Weights of a small image captioner: 31.1M parameters.
Rows from block 7 of the image encoder of a small image captioner, named by matrix and row number. Rows with one number belong to one neuron. Each number is 500 + 40 x the weight over its row's rms, rounded and kept within 0 to 999. All counts start at 0. Numbers have three digits each. After the name is the row's rms in percent of the matrix's.
After each neuron's rows are labels from the 100 images, of 14976, where the neuron reaches its largest size: "responds to" is what is common among them; "colour at peak" is the nearest of a few named colours to the mean colour under the peak. Only what is clearly more common there than usual is listed. The data: scattered letters and digits in many colours.
# gate: MLP gate (encoder.blocks.7.mlp.gate.weight, 1152x384), inputs 0-191
# fc1: MLP up (encoder.blocks.7.mlp.fc1.weight, 1152x384), inputs 0-191
# fc2: MLP down (encoder.blocks.7.mlp.fc2.weight, 384x1152, transposed), outputs 0-191

gate.148 095:506443496475540501447504418481487473557423496394498476370442487520503493470503518489501485526506564511491485498543515433453499497471507460484438525499483451571523493482400521580551508539474477490441489484519501539479512491477531520451429505413513479422567553445517499533563566514484523484472596564492474610418501507511524496501458436565470501499500499515580547437496503541486508485463483524428492513527571489496505563545500499541491497477478497517559521510476572549507495511498473591516538505499499488477436562516526483459492474569482469572449519497521425590522549541500496468
fc1.148 100:499619445482509488517523507548488564491519471525499475607504485481486426479452513592476505519409542463504401613567527545497487530507542454572495481471427510415527533515474484479427495458488505464591577550538506494560479488533496544579590549503479500516499523566505494476418473481476509517497466413503477505516500485484502499514535543422499463496541562466553496526462462449472495500585509503596537491441444528505420513502509505526536472503512458441460493504507491498500496347501517429494479418478411511534495546516492498518502502495395499555499509497533486414483487430527522522
fc2.148 084:504579408501500555541488500500470501563446506515522499528438543467502494467445458560473530500425458488595489472532454525319502467500521478499533509491482499502500497500443473500479484432512504468562425505541437500497590492500456500595495568502494475497503500498541459499501509444500500500529510503472450461497460466508555410481542497413516456494501548461495430492508500501474524512557574498477534496514606470469500531501509493502541564441506500500482603456533453566441485466502528548500500500501314490518498479504502590515519493472476421590472491519468566547494509481511500494
responds to: teal; yellow; count: six; the character 8
colour at peak: brown

gate.460 111:487481482501469498463497509487516522513490502541521496525502560482597495464467449589542418533460568540503514426500487513534520436527506643485512500533512465523557524494506531396482503441528454477480557472575514496496498495513521482464529487507539500502478498469401470505490550501631510504472544485541538541554485500519496510521382464499588554491526502537497499427521529584509447525524521598501504486518564511500501483458474501494487496551474493525511524488507495479491500480521440529503476334469485609512508485472548591502499479505437525523496519562493482527505508457524464467
fc1.460 103:469457438501527502419521502512498480470544507494488448514534481503468479516598519530544496534432463495576543480446502587527532496523483581485492517529485532509494523547573538476515580568522469545420501514564429477498561451481522509491453450486507547460553471460467500548466501485615573559491437525471532451419454472538534576459408510496475467504548510499453542496492496488492517510501453539511542484481488561489521538526441472451482506496554541533499533495550550502508542423559475516493470459531515483510453515499518552554500461483452500561569534488534459500431444503517503444
fc2.460 102:512459456498468466507504520506475436564430507476516503496471454499470523564577466572529538508509432486531489495492475554495515536530508559482442530510515501574504552482501494496495543570509512502516554499533539480520500496506489488519500501519520517576496479381543498520516494537593534570516498488454450519401462502535534471509502507505489507506457439442503497581501497473500507480508360450492548479527512515523529549506500500480508498534480460438476507467548509457450575488465513471542526446500495499501467510495495506500518406469395522536501416427528471476504549513514500503
responds to: red; count: six; the character W
colour at peak: brown

gate.66 099:502444598490489522476431492528550484566508504527483498573478515465481467517469488500500500487510464511544489505484509524453532444463472458490500460483553538503535558530519496485434529487505535505500508502528517495484497511496430498573476408503516509525565517520579532481477534519405532499451540480460512489515477468488500489499567570599489501492475500570557586538498445485558490466481529505473479453488371448516528544451460514500526494497493538527473499518502435460492439468467543521483570505518507494505493549534514508534523459462515499502482504520498449534495477500528493493
fc1.66 097:496480461479514471468513499478572472514496498449510536492527541520487570485519466489552484494507497559421482444571507505493458573442556491488470457514462583536541518491554442519446473535503527482538557584532484493558566481583498553509537506482483621458500494444447519482501426571548450506439543460503504500476536486497580565506464498502504522513570521514503501508514492418478404456460437500553467494429477462502459512551505500498520504420554460490496511505487643402528556529536502460541526532396482483502525501422455444522484524484514516512487519520533586454506501540525496472
fc2.66 115:657500506495499530528500500379535503500525552393463586550464492517523517500500500526510436466482622433466499501448545501546532500431500497541493535485518552546497498500500473521495579500500481471481507536490500479511517480515502500500500466467469501514529500506500461418475420580500413497492501483510500511471445545443505496520508505495521512462503499479514501611469539500500391564501500487468486491388514500535584536484497501509473539490487534472502500483514592481501557500519500497463608528457497500515562429459505392396505624471532487585499511486577500485510469505509527532
responds to: red
colour at peak: brown

gate.285 107:459536513482492479517460500438456492483498470565460552525494549516547522485535456532458452474499567484585543490464478552463515508504533467503501447470569510477473441504515500503503496481567515500514533478527485511509488500529500469454471485490514533487491477498471344461543509483494573527500504501480511528500507499502510487506467508506471461505448521542483471504510555514498511481433606515548476451479496529516524491527490500560473556602510532552505433581490470405474450508521465520543547518432417599449508510385557497467497540465505503472509522486511521504540503487501567498
fc1.285 107:552486452467478497483509412464538504521499465472515496508517437485511501542500530454495504478483491556494478484541492463478395560468509504530469492519479476426498570526401515497589513540463499523480511498496616454544586506465508582519509500504515502454533479433421540494462452555507502498582491484497495461513509543421503511498460515515498488554537489488539509512452468475510518535531586498517544526530545496614501579482502509489437449514498464522488529489498540497521468609506513489550498503471493511499498518542489503500472528536500492484443517502471483542499520539471437608
fc2.285 108:541527496475389532552491494499449511519469441493462515500552540533496450517486500512496520477496521500433525477577463458471510540489522494490491438552497495497506541554554489445518454500513500489465530586525577459503442511528504573502459503444540461500502496499455533481501403614449499498565500487504482432536439543497518530487519475529511458501439491495561520490518484500508495537499528530421508504521490431621644431503501523500446521492463402516496496499492500496535489512493526546489528510499506483495612552443551438473547507513498451506552485498503513492498468472501510470
responds to: red; count: six; brown; the character A
colour at peak: pink

gate.51 097:417465495555553601516474385505582434509513568494496585456573502515534538497500416503501550532517491494486536485485503487523478533456392502503482472541591569527541443480520477499496508574535510504499541421482490514461543597503427414596510504541528518574523510499513563484510504482443500535515522499462527400486501541493571518499469539538503481479558521446476517449517530523497533491495502500474523519480513438533500448498486490489537585509507480509503513542515543502504488482500523496492456481484502433510499495569585514438495548509491525608485512509464493508451450509493519418
fc1.51 092:590481484479455540502510474475552535557485541461462507498452504433559509514497511490512531550462508494499581445470545646426470501498496557499507515392500459473479501535497537465504492471498480499539514501499415509481476608502500502510494516442499580476515533503496451501538463532507471476494493502468542467471528513494454529572503489475489445500467499410498469510489525580523556493514502603481524500466503496451422548530507355459607476513499518434526497511516508517501499518468496494484513513500493531499514495487570512439421602555480576536476512534473383455538500509535602580
fc2.51 114:530495456499505497550521490562500500480557532487494553507563507477501634597477501467523414526498500501526458507518510547422529470481577473500521508470390507492500535512472518500514500500579498499514488500513500514451501530456512524514476515547513680524518499411500427585505500481494528547469494500476519497520426540496494507538531523472465529507500420501472469501500525475491561500513522501521528556503496500522498386492481490513562500514429496502533525375500424382539495505485458501444469499522420499424512562441600523447499631508452500413424490526498451473501482496500548472
responds to: red; black; count: six; brown
colour at peak: grey

gate.125 099:497380487535474494521554507532518494484453474500521545502422501466496475515508600530490460543476516501490477568507528446483417549522574433475471508550496506424531498534498517537469525519436559467484582463502476506503538492485490491470502503520530503497578490585437535552503534433523493576530461492522493499468510504436561535508461461500535542532417435510501521426534496577414513484506480546501491489455505616564499541495509521441506396567506527530618473508368493562493428463480503470443460515564419514508521507444432465526500519537511431519537482484492459506503463479570518517
fc1.125 106:560519532525505657522551531507507477562520488479559529477489467493424548488609530508473518528509509509515535538462537464499520496449470457502609511463477496364490475599466509539511549488436458495489503544443430498561575518474466499457507550528528486488515504636472479454439517551484498493497502504561479481363509488483501541526573475436502470436507522540415500439522513486514496505553496538465552511431389557497502485491435525498441516497513434492397542482421496533483497544450507499496437574462476498518504425496469494482496465514545479487472480445434527481530511499531506504
fc2.125 031:516542479445481562494460446550418504500477422516493582468488502462477456500480489526546500462500500500572486507492414478645530442499539506505495522507481502501500523545482505559465477490426495511501506496499497497517502544485506503491443495496483405504488485502568494475452459481492497507450517542500491544507480488501504498441486490496480493470500543507502498502494499507442519469500488499515494500518497498476527452504520440500524488518475498467518489510512544500499546428492490500448531540500586513432524483555499496485463479494512498512678507537484497505500424502526488499
responds to: green; the character U; the character Q
colour at peak: green

gate.457 104:453501489491521496514519510464462440602498462515469422425514475528430525507489500434464461506510521423552554502495458439532547489499508572561578507454506495501541489516472485539525529500486441541532498468475523505504512502485535468480542516515435481490425487515476509490504440517504429517476500509487531532495454493496624429501535475467473550549493490496491467354571529492495544489422429541500521506470468544432502543502507495549479481475512502473556461504505500440500500499511517548432500488482500529520578500521528441490453589497504539502497536475501524563543560466463597509
fc1.457 098:444581412450578498566493503489501492482500529423500505531437459523485512464511451569521496520492464500472559462436526479527500554494543428502488519513530510590529486520538521504431481512528496497540527497439500503442503622425495568499506487445586517515318609496505511499498533425573528500512508470394484436468472532426517492571498493462522473494504420485525459506533408478514507522531412504545516501458467500546570516513497483530522510389495521460513550500488482521527480420499535502470509547513491555501556558604519482551540482470480520497478468497491552559497522500546517478
fc2.457 123:528511504501571485518464502464521512476488527489479480509569372488501508542556499535636528489527498467493511582362493602486505493468512454501562513498523503493496511593463539503503423556526555468497584502463460497490458508479476492499527479536529501523499400487483501491466452532553535496499497475472489505493474478494599537485519547485454514529518512454460568421563460504509452508494536527505533502577503462512498529512502529543509494475422505517491523514421444549517515415501486504559505498491538422472564548485475509530539466500511466461514516504500445515507564467554465467
responds to: green; count: six; black; brown
colour at peak: grey

gate.243 099:518553401519500502466500497548520476443425522510441573484535511498417454417596434571510527557380524540458542478461490500498483488479506428515543457493562502458417555496563520489488467602469485547495500418460538486502449523500500565506500436548514530497490555468487506509443518460479527561499466537459523501473521504414481501519389549477503392519487500500535533458483503498504487468388510524474539477473515490499493437445499495527525558400539463419544522498471484490501520456512502519445456473465497520451514609446504460438515575474480498442482480504504525509523532475463467442
fc1.243 101:456519488492492505499496491594553510506478503450519553414597489433492520447499518532427430560507534425495480484489528611525539477431481475489519519511514497504521488468472530517447498529453498535524501489570410492596489575560534549489514497486613506496469519550486456501484527499450474500513437437480475478513495504486514507514480520497483437500512481489545487457547492501521541493491495451495523438560433550521406548474528558500472442443498466475521524525517482502470556406472525527536491495490522509449577417488500493491518452488497469460500588501531571498521490460469478496
fc2.243 071:507557493478477487500563609517504512456581557475514575515468473501494501500471519535529514521540536523500528541479500547426497583406455553472500601533421446504570588503411610487429515490495561481570539500530477526520474516497500536499447502494526486465506518499506488443487487500609524458484494452510460389460497509526500582530491433499503502462500418500539504429538560612484466500492411500533455500501469534500485541472493513518500498418501487532507494494505525493589501497501541511475510530482540561443504486558461478494500408435543492504442621500544532509547505500458467499
responds to: green; count: six; blue
colour at peak: grey

gate.84 101:425459492507485518506592522495491523503457523502490490499468564484557467560515550538484412486501454440475431525399547462488514447530441498490487580523427506499503532505448646489502486540441516456527536456480500472339487426494497433467530517496503535396477492510502530503543503467528502487491461533501485464552503454457499537433498661572566523503476452549566524511528486561443493536500468467507536560516479477482526518505513456442426459408495504493569511406500425536493603471500527498472496489556505503476505510536525511564481488578475497500488494500499483537507511500468546475
fc1.84 106:520514456462504512556475452503425478506415503509446597587495529556499594500458517598471508461509535554489554424523516529571552548496504518437552432497497451405453463500439536532534474501478521502543451483470477529535562471511493481484491571459562497461548564489502474476585457463496478500462578500498521518464505497532454434509552575473400537519544475508633491450504526447528524437572453498498478557412500428473514500535517527446502512550484413542555386450492499488445552413502519504488565537493520471486553471493462502497503550413511485438421475500486500479499501522526499541
fc2.84 086:500475495526544504490561500483501483491482436430497537576489510495544567400529576499499481499542554481573484451508578497523503501496420497476596536483552486481498472566506565478446475468423514507487470395502596474563501456495491445491525526583543495491517491467495540559473501570542489427517514435547502424623511443557477500501549485464447494478507493542574476494424497503474515514500492503451497606464506446411473515494578569567529478451503477521521453506444546540497492503461450475501506474483517428509524485450444533465521528479504487543543464501593353505434537571532561514
responds to: teal; count: six; white
colour at peak: grey

gate.353 096:506491465503477541542391458545495519526543498435534524486557561477572460511486538438519431467595483506539502503535521494436398491423547482530500556440512506500511467503528442470417522412503505513506547460542506447502545572519526493496491505441555452475493501510585500524442510448573468560566493495481500545503498496519471508523483500559487508491495511473480469487496507500495500487444496500512482462497441536522568468490500482499569487543509556507468491521551464507505490527526502490536562447503492494442522495533611581494500467499574545414540512456504426379502519499480481421
fc1.353 104:493415560501477528502459468475480492580498494579507539500515474574505479606524540514479568505532518495496506560496487510500569498501430548503559453538473502488497495468539534488549507587513500471498517523529502508494503546508540516506515495635399481509528501474500566410524438461483523467504566486546501438514542467499525510452447484484542531513497556525431505467499511470471475535536534514428498583490536547431446463497501516542501428312500555372499516503512499530498508494445544487522520488568521432459436473511544419534514524492538468593500491490534495522535529510499499516
fc2.353 057:534495501520458502533500506464503463584504549660518490497624494534501500534487499459451490493476453522516510580500454525490509510488500578499594499418471473490500536498534499497503484541498508476500575560506499441513564541506497477501554512499413503402514484482500493475498408509475502499546506500477502496493516474429598497508444500495495554521516485480514558500522522498563412500498584474471522495532516502429501479503455503607429523427540495505434510515500483482477515515531515532546492465388501456496466452512629500500442614524594446500503404520500501511500503487507411506
responds to: green; orange; count: six
colour at peak: brown